Weights of a small image embedding model: 6800 steps, 8.6 epochs.
Rows from block 2 of a small image embedding model, named by matrix and row number. Each number is 500 + 25 x the weight over its row's rms, rounded and kept within 0 to 999. All counts start at 0. Numbers have three digits each.
After each channel's rows are labels from the 100 images, of 14848, where the channel reaches its highest value: "responds to" is what is common among them. Only what is clearly more common there than usual is listed. The data: drawn small creatures on textured ground. In brackets: how many of the 100.
# c30: last pointwise conv (model.blocks.2.c3.0.weight, 240x240x1x1), inputs 160-239

c30.184:479527476476501487522533527527492532544569500473512502467541466514487491499533482480466513480477493512520569517476490467454471493452521502512571492559491482513529504504497485449511503494490491478502564454493477498503464485497495492532511490
responds to: white (27); yellow (26)

c30.103:518535519513530517511455485528501489482561530493514524518522541499498432499484496477514502471527500495505519496489520470452508546510525504487517455474438544501501490551452502505492572460502522497502464510482527526517500476499475525473516532
responds to: small (62); pink (26); white (26)

c30.180:526480524493546499469494493515534515510512462452457451505544516514514545466478518504508518515523460506499493503463528466486467480482537488534487499537481535454520509492478516529499550462497490512508527502456506499495569513487485511488497510
responds to: small (72); crab (50); white (25)

c30.53:529489529498463513502523483503473527530474501517494505470489531508461521589525483522522477507498542495518543525488521531489463565489465488515495532495501535454473515507547468511485466512504468518533494455505531556553530470519489466470540467
responds to: beetle (34); pink (27); dragonfly (26)

c30.237:527515507465466547479468541478557510494522478468498491510549504467476482524545471533504508456495483490495505477517513486468500508505507484529537511451525476480485554467524480471489478514461505488499530517496479495485542538523499484500475461
responds to: small (73); jellyfish (55); yellow (32)

c30.236:479448509508517486506504466501528493549531517507516444489553515524496542499473476488543470466522493522464515481507424523538491515467498497525503482441497510503590486520466475516493505503468466481513505507537503486530475458490533515521573496
responds to: dragonfly (56)

c30.86:500470498452479493478534493485497538464487497504480503502551503519495530496494499500524483483511512528520515441575499504468508538502462526516564512480505443494467510516499518466499493469479466445488503488485472530475463523510513489524475480
responds to: white (34)

c30.93:494463486495458510503518498499518488549540538511500494514520445502514519494558487499491477554531503528514493430460437470580528476508490504506499519522527488529516507503482475526502524474471534472529483492510465467505494548490448465495508508
responds to: spider (32); beetle (32); white (32)

c30.94:497490494509519517500483544480479533472531464540516531527526491504509474500511492479527503457468515537495522507494496530554493496496481483507450454516494521509526507468556522468510481509485510493525472557489491488476548442515506514501486476
responds to: white (35); beetle (33)

c30.161:479488515473478488520502508526496539525505533517497505484470513487438509503504527451441511455523495583488481477541500516508512478476534536503447488494528512489476563525501469509530485508487522483496492482533491468480478491498469501497472491
responds to: starfish (32)

c30.193:522496488510465506502469510544517495506526501480488495502476526489485535517520498486514524475531486518496505502514510501481457488520471513470517508524531471480503501468502517483501481511513558492461499488480488492504502494451475505528489521
responds to: small (80); white (37); snake (25)

c30.207:497507469506506502514524522480536523501484513502482516491510483473456520530493492486519464484505491513491510504473464484488489557468506451470482497466492493483479461447539541480502513457464504492470500504499610498495488502520440462508448499
responds to: starfish (37)

c30.205:535464539504523508535516484493520505486527500502499509512473555511457483521519509480556528491525534551526520506436499504530500518498491495450487528483500545517492510469487503519489539483497470485511525556519480501522547522505509499421467470
responds to: white (34); caterpillar (28)

c30.196:476478470453546495463471510469507504491466505460561473501503487500507518473514493490565518521482513446534511512501498535492525501526481487475501501526517476570554476479491489571538512508463493475495513483471506504505517488462460501459554501
responds to: jellyfish (35)

c30.95:533489478484488528479465505488506519504497476488464531579479514464492511551455499555530507482516500483482473496500470458559516481518494497557504504484486518463527546503497458486471556495513504454509508501506501544491481510469474476463503451
responds to: small (78); jellyfish (32); spider (32); colour: pink (28)

c30.166:517490466507514534519490501492464502557583506552498477472540523503473510532504543486512491488525481490472504485505500518473486501517535489508547541523484502479549511475472470498464538501467493456485494497484511482525481475536511512508479536
responds to: small (64); snake (34); yellow (34); colour: white (28)

c30.77:447522534462474470469527535526517468531492537484481543487494474506508515543464439459498515505548514474523497479510481548517479552499513480472472521522512445523497489538507513484479443471536496462472509510510559508549503522492534567508500461
responds to: white (31)

c30.60:486503523522531492456497516455471476508448476506466507495454485485502534458497543474556482519483530532519466472417496546516481514520501539496478460498462487460564508476485509529490503477536509493520471514529518504476502490503529493491498525
responds to: crab (44); white (35); jellyfish (30)

c30.226:485493482453515471539503507495473456524519485532496516488520516501485493520516513484486534516490452542498509545503539495535464532445493568502485456496482493514516502505551485471493509536502498541475483500556457521515486437489507442452510480
responds to: dragonfly (39); white (37); creature: spider (26)

c30.115:485535483532501443486504466508472447489505469541482476514521480473506491554516500500529481519509471526510480470486483482513513576452476497511505502470538523490498499488477501498525521461483525513496559520466503485452498502477517499514528509
responds to: jellyfish (51)

c30.197:436520503546522491476521469486494444517496520503452540516488504504495500558511507465507506518518500524511518507503471490506519517451505463475500475521564505464504543510520515503509500508482530515492513511493568494521530501490510488450556536
responds to: spider (39); dragonfly (33)

c30.114:461531481466535531472516467483465503489501502534523470436492488472524506481498484500477478477514518459519470528498498505516466498511501498532517500494475547484558507471489495535506555507507542484542494513518521531422510521466482455508472482
responds to: spider (28); jellyfish (25)

c30.51:516496474525451494506509533517497515548516558500542469514483453502461544511506499535483491473517507478510448512449485523513475503490521478451495494520543528485524474477543480493492527517535479516523495520513552486496512481531452510485482516
responds to: butterfly (29)

c30.84:484467491502455499468490476500521501566496455478467521494547473518486486525480479478561533522510507530489496514448472509489545513488470522489529534535507493498511460519508483500513528516445484502505475485500507494513482481519521502488558487
responds to: dragonfly (62); small (56); white (26)

c30.225:464495500453483473484481494536446475484460504493505455495488486472492494506513478506531528511488519482492470490470519500523461515504511510455479506561473531473516469500566489491511480465495476499525505466526516454482538548477475465488480493
responds to: beetle (46)

c30.174:452464512516486514516503490523434519513453550530496455520506513499469433492527508511529477537506465481517497478484507517514491471446505490502502503483519493498479449509481515480476524432460494499485466475534497499467545494479502511529466495
responds to: spider (41)

c30.74:507487499491537486484490432493499491521480493501496505506496480526540517475511568507512478561468500476474553519496523484484435504479525517511540458527546461480508474503468516520558523466480489485509518448532490481519473543534490473549509477
responds to: beetle (35); dragonfly (29); white (28)

c30.73:480522502505491451481471557523489518521521455490511537508489488501511497483527516514491496462532511461512549528490516476444498466513475519503466454521509506545528480570534449496509460567484495493508494488519527531488500510473528532505522473
responds to: dragonfly (84); small (56); white (26)

c30.160:500504470506431492502456512504471480421469489460519541509500543530480522487544495495495513565481494504519528506523488519485497488425514497517486526513470500505555460514510502532452514485506508542530520495515527523535515511531496512487532519
responds to: crab (56); jellyfish (35); white (35)

c30.154:504500546487552531515482519522535542479510512505524504533456497471511498521516471456530498502509529459470493498495519463510497522513484564533518503472533509483461452526462448493519515495465519481484491454503543485567493546552501495519498488
responds to: beetle (27)

c30.186:467518510514486464493502498523518473476427505492482545470500477503537539513503502493488496531514501467527472500510502478540442495555480531540504499500523542523549474484503493485481515489510528539479508511488480446492498507450504531466475512
responds to: dragonfly (56); white (29)

c30.229:540474469490508524476508471499497532525524514482557539462527529479473475471463584496540531512488486480481500518466521502499529481540512476496502519480439517524519472536523511513494536540456499480455529501473511526526533500478529505492506512
responds to: small (60); jellyfish (33); white (28); colour: yellow (27)

c30.90:413505523514502530468504438512477493496464514485473473464513511494495516520531504511485479503478505492500510534533527479498439544535493561527478551466484488547544534491479471501529495477480471478522508526529517570485460505493431527539516465
responds to: white (37); dragonfly (29)

c30.185:487528464494513518487534491448527459460487485519553491486529522505500511465510479509482476528477504511471508444484509517500440494458462529511496471480521460528488466502484485485503499490544470463476499481514527508494491513495494489511528530
responds to: small (54); snail (35); dragonfly (28)

c30.20:531464545548511457515495483540480482464533511471507505464490473479518482477499512482443499496507505505453516501523481503509538503503494492505480498499459475490514505458468499502504524549459490472508457490501473487517493484510514492502492483
responds to: yellow (25)

c30.130:518492470453513536510538496529481459505518503522487498456455516485538486495469488454441501482477489511519521496446500447514494503473531532487523523541536499515497474504482502512542531470507476500462498470510489484536491465476529509477503464
responds to: white (28)

c30.52:533479531457489486487502509505484500496494503505506538463482460570468504497502510511509453534473507502522476512504479509560504505494490495514446499503453487487511504474508534528493462497534532502475526502519446485451482473477542485506473537
responds to: jellyfish (43); crab (42); white (39)